{
  "norm": "rmsnorm",
  "head_dim": 48,
  "expert_mlp_ratio": 1,
  "optimizer": "muon",
  "lr": 0.0087,
  "orthogonalizer": "polar_express",
  "epochs": 7.2,
  "adamw_weight_decay_other_params": 0.05
}
Rows from block 5, named by matrix and row number. Each number is 500 + 25 x the weight over the matrix's rms, rounded and kept within 0 to 999. All counts start at 0. Numbers have three digits each.
# ada: adaLN modulation (shift, scale and gate of each sublayer stacked) (model.blocks.5.ada.weight, 2304x192), inputs 0-63
ada.658:503502457414505519523457509518501435530520527538505537487430544523501532488519513513504455521465480534489522479507475471482519468474541495490530530522506524503469484492463538513499543427483452
ada.659:537465544499411478573601539394475500481441552463512486505472614509436507484553522451503602444498500502539510474419445360459524596494531448503560463502494546497499464505436540472511496481331507
ada.660:534503483464510492485471510462532495502502493501493537496472471506504502486471521473511449496482514518493508479493495485519486472489485517494491492479516530529484501498493488494491530477472516
ada.661:496503513489526566500480473480506499527457510518459482501466499516494515530494467496490438516492524506514518473472509471472471550494480520498489508526560502575488518470488481485475506523458526
ada.662:460572511478506465507447555558439503459509500501504482492504469521514447512510490534545496494505462482501432552434505467498534451480457503477454480500541479473481508523536486491554481471495485
ada.663:476505509512515476516479520485604480500514514518493480506487452508530508498471492489500508503446500478527450504489449559517457512507512543501475494474497495459490488498510484538506531516500529
ada.664:498478511514508529500529503492507514517505518507479520493498524502489513517454495522467518481498509479467498466500504527532476499508509522491515502499503479515512506493499502477481500480531501
ada.665:504500507496529477476492501529504542518523466492515514497476500487507506496510522467511462490497475515509502514492488511487497508473487504501448480488477512453514491509491472495495469488478481
ada.666:499481493512529481488479513481496536521513506519483512495487469517515492479470497544493485463492471493512500475554494501496495477540548481464494501491492505475516458531500483490496485485502504
ada.667:466450532581506479531490466522509503497564482478511487497484521519519503470439476465502388536491464491517510530513510515565453547514467433530502521529490520535462449501504535485521490469537514
ada.668:544522477510482514491494518482537493507446530474462486465498498515478499505496545552524467509486498500517523496525482483476465482485520531504499474479464513520484499488437498541466465505455494
ada.669:505495543514471450445512484466535504551523503545483493506474492498494527498481547517452534461463548483456498465512495514537469523500515477492481463521516455509476550504483446478503459478487495
ada.670:511499490541478532508491513502526485504532514536491494531495523494511515475471515496464578507491506475480531487521502534503486492492507504483512496496509510506504486519495498512513487517543496
ada.671:529526500454492501533505482512472532513514529453510504467481494524480469479487496513499493498508501521528491509508520550533489482493501491516510529508527472484464501491516537480499498483481481
ada.672:537509490518511544479488480493510533523483482503505501512508492485520492518484511495511516476489516506458534496468519476463511534501524497501508498498508503490511513457488500506488487521505535
ada.673:443515510512459491524538501487502502465501480494513450479556471479469469490578471577536526487494495492541562512484491488490487505484500505535484495502512476503549516457520490510497507530496491
ada.674:505505468512497512473509531504495502499503504500487514512498477494505515510470499542503474488495510499482502497502496507522483479544485482502501498509533515495517515503497508491490480475507498
ada.675:507481510531472503485510493511527522533548510509485512508513510510489517514498498509486534480479528499482524478515490546489504484502515528499509503519517500512512485484489494521494503505552502
ada.676:487483515530484522501539507481505525503525485521527487504489517520499501501490507489498488465493501498500514489488499503503506533504516506522506504525495496479495492471517499490491511488497511
ada.677:498486504519467525498522487452524454522547498488506490468510532489499528508486520455414537462481501496462525458532513514527517535506521504506531496498501498471512494496489478483475490520539522
ada.678:501488521488513474497465512503502490493501499511489500496511505521506492499519488509490493485504510487501498498500502485501488485503510498495480507492500506503496498510489497499511491507505485
ada.679:494485528514446481466478500498524479517494460493486441536474445506535504523566437482524489515472519485511466481490498506549546456477503471470469496496454493469470438524469451504489530534469504
ada.680:495512492533495514499495496507519490489514493479511492508489500488499514509468484504496466490503498487510511496474488506516534498500493498481499503513506496484494490470519473528510484519509500
ada.681:464511510503526511522500466516487525509498525531494520470513488548474499500522490483477430477480499498485495449480494457526497615510525515460485503489463527426490518474497509546468550522509538
ada.682:504512489463488445480510493455530549515529514544529489498541530537480526468533511576535608484514455544491505509439510494501491533529508442509496519546567534504495510510504537529527481497507510
ada.683:510489511504476453528487504440490539527488498533474549528441496467467525449486483547536729440518450458475481469485482479480522543529491527474524492495473537527502554536468516473504478426392548
ada.684:470435514522552517466619517415541558496481499522531506491508490521510558522518496502444655454538538557444449444499531511471484594462469509499515491467454502518479467527469502498395488516486536
ada.685:475482519495468516526546524471524494511489509500461510514485493547490524500449500519460517512522520500471505480510506530537500481516509522513553494513488494486488523518505517517508518511522513
ada.686:484507502484504510482504490486505481493524521507502467497488538511514512530483472499498529523500496511507499494482501535492487491519507485517510494522518483455497511506509471515457508481524504
ada.687:503485505501502517504515512495497473525517497487516512483512502492495504505527483512492474476500515490514491501481509501503474499488497502506515473518496500475506499501515505496508497470494482
ada.688:507476496500498529505528486475556513513535512483492513521515519516501521476481518487472534492500519498468465453528485543521486479502526503481560511512491522492513466511500517512477506501547521
ada.689:516494521518511511518511511493499540508516510506507508507477541533482501503449536500440545483498531481467490464541510524526509440526533526453552517507513510502478481491480516519468511506560511
ada.690:531512477517481483527520519471495503486502490465502519522532526486457511530527480527475542513492495505481520513494480524514504514486504488496520502519527498497501459506479535497476497525514537
ada.691:490518527455494497541497506515490502512503472557481435487494497566491455512522557493466598511509442480494483536475503519507485492512492514546472471461479489460498489537518473445456499505425513
ada.692:519519521517514477502457501542473525483536528441496511519462466499476473493529462464554393466514472509574526521504517471514512511493476486586462503471535529495467503496469540446532496419525513
ada.693:514491512515471521489494515495507510494523506484486486491502518499498503485492489508500539482505525499490499463511510535500506510496515487491522485512490516520492510488512519511494502520527512
ada.694:487497513499465560482516494467508525469512489519497521471490500506520523532496519479493489519478509489536475504477481501515482551531504539465477494511537522504513474524504501481516516462472492
ada.695:481485475457458498511531504497523523499466543541490509465491452479501468501520467466531442504470453495490480540478517464513498508528493491525479515502528478507493569465494477489461485443475476
ada.696:483511510423503489510497489492499510497507491506499507536500471507488450494504556532481489444511475515525485520493507472532485437513504457496491475493491489490480486476512490469524535458487543
ada.697:484487502508481447520526514512504487488515511484523529471528494496500529475494534579478508510487511509434458534493477480534530485484503519467493481486508542509495456530510509532478525517547522
ada.698:483494514528501517500511491480481514507507496510496505509498498504524503495476481494473524493502493494495530488523498511503523500503505493501519499493502509492503463506500507498479490503542487
ada.699:485506497462525453502446446544537541496450425560506552460418484490488468471480527479515377475475488461533486554494476488484463461489480494481545509502491465444483487469472498506454487464473477
ada.700:448473506494510542469531498488533499471482483501494486512513485482506523512497497484528510496495506522506498485473515513485536505508500510527480479483503468510482484494501489486508472512462521
ada.701:505516489530472510535478526524509511480451475499547507546453471504495476466552485478495574544476501486535502570450466444462521484477552476522505456500485539437522532525475506462532493499420518
ada.702:510486509486471498515471512465558515525512492527508485517427544511545513481495537552442527494483511496458513479517460419506469467561502481479503484508497497494468473500494524550498453475481513
ada.703:548468542451525502487548498472485451528482500467490505538436522496511514464520503495441431527465518527490453518490497485448481503449548478496508461499485477445479483456504479516469471508510473
ada.704:483530497487504487503481515520474523506476486527470491504482482483507501474483495489496484514516493487517498531507501511514513436490506515491475494488514487498502530501502498502505484483477502
ada.705:492498509495553498483502465534527498530496516472506532522506530500496504492439483524508403479485522493484500510494524492512541515490508518504496477502491467466486523448464484532535554561521520
ada.706:496500494500498515481487506498481476495476489469501496504495518534481496505501523490491520456517519511488473492511504498512480487497524495484519482485510491489491508500516516514513479490498493
ada.707:506540495505533465528477495452473491531482507481468538523457476485562464487490459527466548504506498455507501471534496486466450493494518486509541543472486503558505483522463499463562491481513525
ada.708:488481487522497492508538525505497521514482546533532521538477507492434519487477502517542486493458542503481522487511503513524482572487483495530547513489481504512521520459544531518495499481499476
ada.709:505487498516506499489507492489524493499487499519495491510497506476512489511466503503472490519477497498479488494478519511479506514497500477530514496489508503479501534487514503535517502521505517
ada.710:477499527523507537475492460485491560485534494515555512552485535502487482520530506453453524543504530498501521516480509477484530497497521478517483488468520466508509477501492531514455523518481527
ada.711:488459503531542518488542489539521535468591495478480515512468448472465524535509484511516460508528515501525508491495508548535537488494515492524446512510485508450486494533516528533512537535516510
ada.712:487505515499503479509466530465499480482496488493475466486445499512506533511517502522478491524521518487468503500494512510493453507514496488496504498515517490511488496509501465494479483491527496
ada.713:486498498503466496489513556486488537500476489509550565469526480466499487510477489458521508522488505498544512501493501495508500524483461506528471467509523474497488504530447495531514489477471506
ada.714:491481500501470519486536485528489532484536511529495471520510478496466502488505504533476495510509477507497528489499479533452532472516505494503524528502455509482502456515520525512441474439480497
ada.715:511490492499500526497506487494481521512515504522488511511479517518487512498496500502462510506511505505499521485513499516506497488504525506507515511495510488500502499500517512491500487499497522
ada.716:495464484503477474487526503502504535541493483524475520510500475518423480476479524505541543511502513485500475529545493492484498516512492495530511469508491509513509523519500536467532547453479500
ada.717:504484481509517518496467504481508498494507483493478556507481474479493484488516505495528500537482518490473479498489492476507512518541442489485490498497502500519487507495464469476502507522508490
ada.718:494496505503483497510499498520490511491500492489507503498498497507524496505509499496500521495503504494497499513490509499499507492495500504495501514494482498495491493498508507499495505489507493
ada.719:480545496570506535448467470507558482491506458519490493533462461465493481575495479531546396496513490478500488512530517521526539523480499473505484548473518510489484514465516516504476488509489529
ada.720:520508518500517478497517476522454499521484507493491549436498481464494491505472518435468551490468465540512505513498479455496461467475471523469463501504418492551548510507498459496506486523403519
ada.721:492501495476500488507499529490526527513511502484505509529508488504483474486493537489515486498524510494485514495518508521534508470570530485445497496479479473498513506518476505490480508468449538
ada.722:464490495517456545516480513503461486452502481510481472496526468522548484463514500483443534518483511494549480521477515509512561446504507519499477509521498484522528461514509517487516500511462489
ada.723:532492502544497507476506517475488474506517522469508473495555466489464512489528553496509501464477488530529504516494503503464542549478514460510484462516482560570488452504518500483549537555471537
ada.724:490464519516510480467510490517546528537524484497521538496500490509456506479432523503435505479495517488475480453549483521536498527526509490453516509506493491518492489473499511534457492508492543
ada.725:494490489519506518500529486516519514538529506521486480506515511504512510516437530505471521480471504505506501497512519527518505469561490496525518504513525497499510488473506511519488495496567495
ada.726:489477497522479512494503489503520488511519513521469495510500509525511505502483495476456499492510495513480520485523515538521498489508512478488534503516515508491488511510496493477505500512527500
ada.727:485509520526528541452482526511494495504461477492495500495514443485521451505475494462476546525495544485530421521564494492483496473487515493481509508516522482496531504436542467494523507536412512
ada.728:495484530528531473528492497491446542462471507484491470508490521490506519535511485541510411480507467522519506511466482523470460495505490518560493545517485490513494541518481508535488542450514466
ada.729:503477489483495517487509476502551530473505475497493486504474484524550503531489499476468451502503495507521467468468490499475484487469500499473477498515488496515481506537505457525500554518515502
ada.730:507510485523501490502501530506506478481481498530490536513528493512513475515572519502520481519518494503520516515455521488487523484486480489521461502512535494492501539459504522536516503476465508
ada.731:441525502553529472523464517536423485527550525513568462491596500511451481548509474500478443503524492530504487533549550565553443477506503507538501513505530472493525484472545503542562468466562466
ada.732:517487503529475528496520472477492513516492502518481529501505525521507531488455503469426532484472525502476519482509498530525503478493507528469530531516487525520492482520488489503454505512542514
ada.733:546488523527525531514485501520504495502528508501506462512480546517487507481454483509489498468493487490485481470539475524522481471505518519472519506479520504489482486493495538488483518507511511
ada.734:496473508522497518496510507493484497490474529493496516515483500482506500477450481539497443500490487523474539493485460505464517494491518547472524487518536506506530521505485496532493497484515491
ada.735:495480512507481490484470523522460489502503483515559504520503520499487453477515473530547444522523458481526530494483492453539443470502475501503466502491478510490492480516518503506544520558452495
ada.736:549491525536504502488505494495516530536507497502488513531507518539498507502463513514434529481507523470478459473542509524533500504495532493475546510518518498480470485493479506476466522515512514
ada.737:503483511526486537494503489501533491529563515504475482516521528530508518484439470497476550484486534499468533457544482535504484417523532511477556500516481505529494513521476536483474503513524510
ada.738:510476473544491510492519482495548510499535523498508513526507555504509503500482521498453554479500523487482521460511512540520493505510510512473551512506498511522482467476478508481445498520574495
ada.739:510528492486526504539518489447499502457537539499457525479529465534471511542497492484457511512537469538529442491532525483518471426494460531465495435498446477550499530516524439491430489531465557
ada.740:501502511496529446478436516524524486477560496436475509460446440471444522448499493512532462459514485498510458534482455504517533533501512515455440490473488473488480500483499478494542491456451498
ada.741:519490522504501528503514483487511500504519497507495488525482490514497504513482495484470509485502507498485500491500502508504475506508503494490506497504479488517516478508502489501484504513520518
ada.742:481514510457510486510491477484519498570467525523480512504522470508496488502516457463453465519516556487530458535506491483488497521530515473501488503518466516461511520500500448485524500480459494
ada.743:505534488479522481520502498488531500499537501536508498536469523470467501467434545510518564475488502487460469490526498530550495517482500517495474512509515496507498466490464522488489477499514537
ada.744:479477491516475537517521480480534484500537530516490495525517534543478528500431499508465537480507526512484509468553516554523519488520497539491540498518504514495476506476494501510453497510554506
ada.745:507470493543479514498516499489532491514540514510467532548506542504508537501479498513479534490473538485504484445497477547508512453488522516493554494550464474499478501444505472490489507511533504
ada.746:521494498490502527495516483505511488500496489492505522513479495470515512489479501495480489502496493486490494502526484477500520488495499501488505500510499486503508470541496489490505493487492502
ada.747:431502519516462505490520536516528546480489449540481506493506498550520507544494448541491567515514473474494479512485480532517512482493526535463479471474496498552500487490488509479460448506467493
ada.748:489505508515476507492485481498476451505492482499510479521471525480507537523519493505548441508487499476481461525480537520474522549519492499510497520452521509510493483518493498499504583473476523
ada.749:517482523504504492475499486482542515487507545514473532524525519505517527484463554471465470485504494473495521488520493518529540498457524503474536525503508472516506499540493508505487446500520509
ada.750:490491516506500523514495477514501494522524497525487527511488515507514497491505500507493520469481502512469514507542488527503481479528527497507499525517510495496514509502493512516479478521515517
ada.751:463497537479507478562516491457470505496505512503519518469466530502482503505506487475493479464472459478485475502511481501459487576504448486493466531507518536453482461506466525533521481454512515
ada.752:503490535493511538488512489486515482509506512501471495496479502489532502457479511529492499492527496523489498490498504521508471560486510469512515487501490508527493505478499522510460527531527490
ada.753:498468500503522549472494499487497479505483507493468497496483526498469520504518494466543463507513489517508465517496463504522477488536487468517494484464507509507484479476486530457458504451526473
ada.754:462530520489480472529469525504479505498494539469474497492461503494504500484494469504503524538495508523534518531509467438491535481483537541497487529513479463455500494485509531531526526476427500
ada.755:489502499484514479501507494513458486486476513476486477493518470514496489499518512481521505499499506503512487497511492492493520498506507496500475480478480513510495506496500504465482478508497489
ada.756:516513488450465544501499499534552487488477523515499505513516508480548454469528496490465506533483500500519492534512506447490513512521509557535494512486566514499508511531484515466506501531516473
ada.757:534497543513503491514484495525477541513515494521482473508473515509470532465471547496472407490466472508472545509516475543484484458477505462502514530489509496502493501507514492506478493522492534
ada.758:501472523536448509511552518475528541513533494512468478529541486498480510485496500513446495525531519482461508515455459490467488477500498516486525509482469518460471487510503450489544510562534494
ada.759:460483512529517536489476471506511468498494495497497491497470518495512497514493533502493481536461498499466490474462492474479498465506490524495505481491493469525509543460501488499474469541488508
ada.760:494515496510501532494505497491493448513508489518499502494506532513476484521488468435473529501465508503481507490500479484477487495514520497481501504494513481486492503500481522489500456507489499
ada.761:506511496543517530514479523547541532502430496555490511472480450502494483499474471504517431488475518520528486530471481499487463470501475513500500492490504462521513502517514520496519523541501492
ada.762:526494501522493487469476500516474510487510494495516486521530502496502480521475497539486505503466516534446469444499509481484478489484473511464443509488483489530474527470522470498517457533515507
ada.763:481513515482505508487524507504497469461457502508514476461449504514422545518504502522513498526486495505514536523535492449523507554460508545497490504487541479496517492439469524481485501541459517
ada.764:508495534520539519462509512462475474541472544487514456514509501500511475478541517473553501479510503501485499469508509500512517459512526464493514481483499526500489452467512553485540475517467491
ada.765:476467522506469496499560557561500543493440587496547439549523568490511495499599534471503540499500441512504489524475543476463505584472439523515511497481494485466542523484487568509511505487475476
ada.766:501525492487491494509482505512507481492509519486514504485490504496472488477462517484505460492495480480513525516493503515518500476455515499508486503499497494515491507496503521504511528479481508
ada.767:488495514448486485499490491519425529489513498481449524476484487471479457481476510518447500480529489470488524528508482478487512415515482530512520515519453531538506491496493452467505518526474478
ada.768:480506503466486479506484500494465500498512492518561501488536540515535493485513500496506527506500469525471499501538483516497510493514503551500493509504508484453493506500484514466465487484500508
ada.769:478493503491512506479491500502495482524509502501523524555526526489501469478489495501491536505506526505500489480502538506518489503457493491517512485522479517487515488502495531500509490505502518
ada.770:478517488512494500506496490497498479478492474494483478526492521519495496492518509501517497464505497493505519502501511494507503523488485494485501510504522484473484486489512501508507517500506507
ada.771:459551487490494478518545537464480527459519536466504521504526467511478521510432466450464518495492493472565457501479518511499427465532471469560503484489486500482496479517500502435483498452490479
ada.772:488488482480503467524484512518504521488537519520553495482572579504468465497488546520523608514475514505476488483483487532491481523516528518476508493491496533498527527498499508505508492488550496
ada.773:511506470511502503507470503518498501504495503496484528473466507498459509491494464531475449513489479496497488485493509489502494449495495496481506491505494501480527493513486528513502485503484503
ada.774:524514507479497534512471496498517509518476462505510496500473473513479512506486513512488468484475498498487508512507508466483506459490528479493472508503531511515495503496505508504510478492476466
ada.775:521537482433464469515500516501516477486502525512506500492541491509440475496449480408482499493496508538477440545531522531497462453525508515532529527511512511493516476507501507477458454507490501
ada.776:473489505443487516508492503465533495496487494486537491531515497498548491537508518535520588494494569467516522490481494501502499506517492492489497486492505491512498480531496504512484518497476517
ada.777:522496501514496512488461478487522488513508495454491501497484496470448530506534506494493425507519500490503503503511493494555533478536512531465504496485520515528497484485476504537482505467487521
ada.778:479529497516476481521504529518485501493491499518534518501539495502503505524509489437518524491460500505497453513489526498497501502483526524534524491507485487493483492539501516521490480489497520
ada.779:459502503500502480493507527494509501472492514488545468505478521514437516490499482479492597520496531501508511514540497524497485524512490482503506505478450484448477488482537548486476504471527515
ada.780:520496497495513508505506505500503529509523497505505483507500488484490498495486491501516522489498530505477488497488486487491514491500500482499504495496507517482494481479501507494467502493518522
ada.781:507491464521510494486507487532515503504489495515532494520457503512481474492504518514504505488484484514508515499501490485511509476508472478522472518490471475494500505531485502495505477490470493
ada.782:485496498495496489484494502502480524504477500498494503503467499503489481483533492488506533497521506510519498487454491502487512494479495482485490491490475499480523495505512515478486499532467510
ada.783:462547503506494456539492515537498485485509512505502507502564468506416445521504479460479484458508514517536476507517525553552477418476494465551504503524516485483498509516525434476472467459504497
ada.784:511495509491495525501511510507466508498519515505525488503533506495510530495510515537482537509503510514456505514499501495489507505512484494513516493509490526496511495483495513498464494502514528
ada.785:520514462547516532466453498458583546541529464536461519504608499488566476536544538530581614543501534493521528505506524569567477575507482529513476504504526511552521504527488495518501485531480508
ada.786:529520494511487520510538508514532453499515515497498512507502505508503497470490497502505497514486491500528489490515506514514501481501500494512526545513525492534522486484504497494475490492536476
ada.787:508476482533544500496458454482491514514508483497435468519436492477531509519518501510481343489498464475501553472515474557478545508513486563512479462513517491484519470514449477496472494519502507
ada.788:478503495498483495485485493457519524504479500484488502493521468496523480528531506520543537515508483505518517476491502474482516503511490536524493503507519511504501487488496512498507520513523498
ada.789:520524456508473511535477471517489538470522526520475482542508526505478510481497485481512531498499481518439515501499501494494489480480539473519493529523514507451493466503497510448495493503480477
ada.790:516506507500461494510459509479476472541488502523536530507506513475461491474505464453450552502531514479476489483534507483530540500498522473496547510465494523498503472501498523494463478479484456
ada.791:479503514519482532492475486528506486494480466502482497496474481488524513474510486522496472529509535505495530498482499500476517511496515524483491485489535481495478465495495488505520487559502499
ada.792:507474525501477478487522516495440527520514526486575474469561537472457516487528513509524595514466480515484461498482489479504529504505468535490483473506507489483472492491497505499538473522518506
ada.793:500510502513487475509522490492537529524524491477492472508482492520495505508477489519518501526503528509503519493510513511517531491503504500540501519515523473538485496470531524501503525524504505
ada.794:514463520474537552462501476488523511518504487501512494520505482515537484499527508534571387521496496499510531481479466480469523528497513513511492481484539533521508536530456520555512514587483468
ada.795:503486472479461483518522515474412488523513506490494476537499518526461519472505493418460416498514549553491433514518536505519452385482499458542548496550486497478516484472531508474476472480517485
ada.796:497475483511494508519515514504497507487504471480468494497494471519482519508494511511454522495487512501488489518496484487520534482504525494475522493501502483537504477485477530499499492498523485
ada.797:519517509525501483499531496544483483483472492523491491535512501520506517526523529467500458508545515501512446530495537517512485546521492483535470508496504509479528478471502523503511469516523464
ada.798:512517497508490506531506512505490491495490496472486500500500506525489520518488487506507496495473494510504518498499510479482496458520504502497483505512498487497496508496496537516532502531479503
ada.799:504474518507463528472551474455513492525536527495470537491492528490509516531496506505534469494511487471504505479475504514513509506481510489501514482489501498526476504511500470517500499527489499
ada.800:452514493504530516520530515558522492468502544504479505506503504511454486468445496449458542495498515527493490506494501492541480491505463487521531490531464542436503512474524534493464462487470452
ada.801:492520499519451514490521511499488455473505525525528519487506504508494532523532522471499505491481498528506467511471487507502489503505497523497514487505494504520504499474510502523521474499496523
ada.802:522510484504502472483478514500519504518502498519497526462476477464530495511485511532510463510501482488523521499499493524485504476512471499517485499519497500506484469505497532499479475487521486
ada.803:501497482490494503487436484519485493498500474480514518500524478463502533521516516494497525502498497523504511482477513493517519503471520490487484483462497471491489467494496485503509482497489499
ada.804:530468510513485509477487494493516506495523522476498531510453484521512520518458507490493472521502501469481515468497514502517531497482494470459510509509496518508504527501503507485507507484504487
ada.805:513528511493508514495501491543481480513502524496518491487564483481538485531538462477475521430508507518502513514486541451517519459493480490553511517514509475485467519510520490502496476556544498
ada.806:519547506535474484530485522468480453483514528526500504502465509493486520479493493499461471493479489489484491517492492510503495451476502511513505493518521483493505516472492501499516504504535493
ada.807:513483474508494455485526497475469501504533521516470520485510501493488495486475490482514540519498539513441500483499506539472497508461487506511512472512512513521498493478495526507511478471517490
ada.808:526519497494521500516491492531511517474500534474516508478492494503507503499511518546490466517495510484488498507512473494509516484523525500496495493511482512501508515512492505489541477513480493
ada.809:480511512465499501516507495514503455511528500533491510513492527533470488473501517507478492495526481500486519515505491495527513522496509534497474480479511508514472477494498515517474517481510498
ada.810:509490526494478494466494499500468448485513517487523505489499500493479487494510455488469487486519503499494493500502495480480514510502486507496501500487522503495497496489517509499504486541518481
ada.811:522527520500493521470542493517465501468505506511530491537479471496490520513513496465482462481527494520502502502543518525545510511514490486509489488480501489493485505505495530512487494482541514
ada.812:514517507496513476524514507534478491454482513487507482518510481485473503474486487478498578504479500504476510512463536495519496545518447520478522548493529489436518484495524542477501509513501477
ada.813:490515528475447548499475478476479456491491500500541504505503510511500479505488482476484522521514529475508488491500515507512459477503476500517516482506498515543495515489500487536483476529513503
ada.814:514517534480524510500472488510494529482501497504500497486493483513488482531495524541504464501524478475520495519494505490506485472512506456486481491481493499485476516509490522492493485476479472
ada.815:511492497495500499518493513526501488501520502494501499509482526504476509464484502522515505484482497494488472486493490484483489490484506500499509494515501491481485493502465513485503475504500495
ada.816:450491492516498498494457539513489487471511489488520500519507482496485520484505496490514533493508474488499523491518523520467509518475492473493517500511496475453506502485498476510494506515472514
ada.817:493497514458468515460531482535530501507526530527498472545546462494508497507467454449498474530517532509492501511498520536503513465506504510526518513471488502493519536445543475519521471533557508
ada.818:530480504563501516499459500492520520525441510483489507509455538510516500484512525465567436475526492506509520442458489464525518517512518486453518449524507507545499476518466510508574472538444491
ada.819:499541484490488526506533488538475496500518497529549480527507496488495489466516484466502452489513541520519478487523512544500484500498492492493502522505508514498490505495537516518509465520528521
ada.820:497509493493501481488523505527501508482509504544482517504490522499502522494519498489528498500502506516507496495500506524487495539524523492513498502504504496506526477493519501492459469484501517
ada.821:510498501466459471488516482491482499480495496483516481522500500497498530545533511548484558516483491475487531518513517508512503515538543532524489508500478490501556508531451486473474486534512471
ada.822:516519518508537540496472482526530499479526461493438487539460486509505498506480485525559475501508495486490489518507519488479511491467504515492483527484502492517491500478502531543493529514410474
ada.823:494518502479480484500473527529479476496518481537485467498507478515521498487550491467544448489552520519475493537481508554483509526454502507521511527486472470458507503488537519481454484483526489
ada.824:493488487473498502504540481505546493514489509507473492496526509498497531505484487518493467500516519476528516497507515505500497581481537503502488519512503493509500519498510503503478505465482506
ada.825:478497519488490476519531494503489500523496533496508525485485509517497493493507505489440572487528523503480518503525488468507492504504528491485458496501477495474503491515512508481478504503511493
ada.826:510483496469486524509505511492496516462490495485516503495509504494525484528483508534468540512481486500494525486529492492484503503519495523468520494515513482504500496479503526499496511488484488
ada.827:503509501503501472491470481488508506502513495516499503489458473487480544466505512511479458536485457483492491510496492500489534499488509488513540498473495494522501508491496498502483498475500500
ada.828:507516504508487466518534507538477475508504521530547455517549491511467512499480498483479527479465489514486519488495520492463494488495478487492484487527476492485497495476466496505529488487522501
ada.829:486476502506504479481499481495496508494498487500502496509498475508483489498499488488519472503488486500506486487493505490498506507510487491490501509519481499501491508499512503486490499506498493
ada.830:529521510508477456502495501503499557508533513499483536504525479464528507464465540526522507534497469496491523505518471489514481545516536481495492485527494539509461471498524485492506467534535487
ada.831:500482491519509492475465522502484507504507515483511470453515477492528492499531457475485506494475477510500518496484521494473521591496481522548506507515528474502488521530513460518474470494516483
ada.832:492537487493521510494500500492510459530495498516524488506500541485503500498515481503530522503466511502516490510505530516495474574498505504534510525498506520518521497493508448480479519518503511
ada.833:499504512509497505512492492498502493518505510484488491506497523491505503500483489476477511496507504505506504503505488501495519522492492503498508528503496507515492499501503491483500514490479513
ada.834:502485511518539483490506514481497511514491472492498502480463473488522496478483493522519489470481509499493491473506487538513516513487474506468464476511487526496486502497527487513491520481470503
ada.835:505490497472456516502526509503493466503499516520523490522541487517541541493467501499484556510474481521490485514506513495517501496487492499526539484508482489524489487518523527510526464541507499
ada.836:484486502509494495507524510513486528490502529482499474503521516476488527499493516489512540467504491498492506500499475487478510543537480477481516511546491532479492481509500485518506479495500513
ada.837:527483490499543521487493497481491518457446482495521513488444485491514493517446471519522432514482520482506455481498482483520471498526502514473504473520491467469482494483487505478476506519484484
ada.838:486527492514456505535519517480475486509518532512492501512500508458506496499531476484496508491539548493510497541498529503516480570527478501509537515529492490451481463488537514515481484471530452
ada.839:521474503552508533525512505461578549529475505471534493515539521504549511528491577512504673512511505498530511489506474487498515549521525532479471499508489489531513469504444532567501522520477509
ada.840:519511517444497523510474494518443506520522500494552505494514531505496498459493446479495587452516498506453505527526541525501540517512505487499466508498478503517504461483511512494490489469518484
ada.841:498493515480494504478496496521511520511502495494543511506470507500508510480510475475502420497496502503498519531469488453465513500525511499497472470494507508495509486494514512482488505492505500
ada.842:491485490509537524503440459495498519526462472486464518498401507494500529496502493516581397504512533485551511472498449507498506506513515528477533503487508472525478531506503480538515491541521544
ada.843:483497476525494504534522528481488494491517513500530491485552511505505504495519521517483538479484493505517509506498519522517492494487478492524524496491463512498510523517534461499473473482528479
ada.844:538516527506507508517451498501487523520493486484483521474490489493494515517529492495498487501504479490520497519484483485487531503487505508515486509493515495517518511507483514509488505507502471
ada.845:515511545479467504495497494508466508479510469546528508478477504494503508524485509511502480517512482508501462512505506499541465498516526544512483537480476480506494501514505490479496500487467491
ada.846:501510505508481494506474507484482498514497477491511470467468494514502471489473533491495501482472474496475480535521494481522516498481500474515485491502504492515499483493492490533511502461494493
ada.847:503528511494469529501444493522495495505537483489499509475482460491513482482525509490495520514514504513532505517528492495485512437528509496523460521521510497513522517521516489465513527484446513
ada.848:506484481552512524469482490486511498519484474497480519468445522533505503542510519492584433511470493500514500478465466541517458498499503561484460506483507511536465546559445475536531515509443500
ada.849:508506508505507523506488517504506529494472510464509534480473482465541479485508546522528510527477497496495505474501492481528487529481492524519498498502511467478511465479509488509529502508464484
ada.850:488478497484501501489474509481488537518490481495529503481503520499488502506499510512515465502498508501485523485521508510474527512484491519504495473492522468541468505509507532516509508511490487
ada.851:514486483489531517489513490502503537527494478470512544501488503473492493498481523508496540466557498500472481511509502499509492496521491514473492506473503510531500509508511495491513533500512477
ada.852:500489523502523482503506478472518503531497476496501530501508485471506505472514499528505537503527505526501502490476500480488480519508520454519482493491501505489510544527490514498490470504483503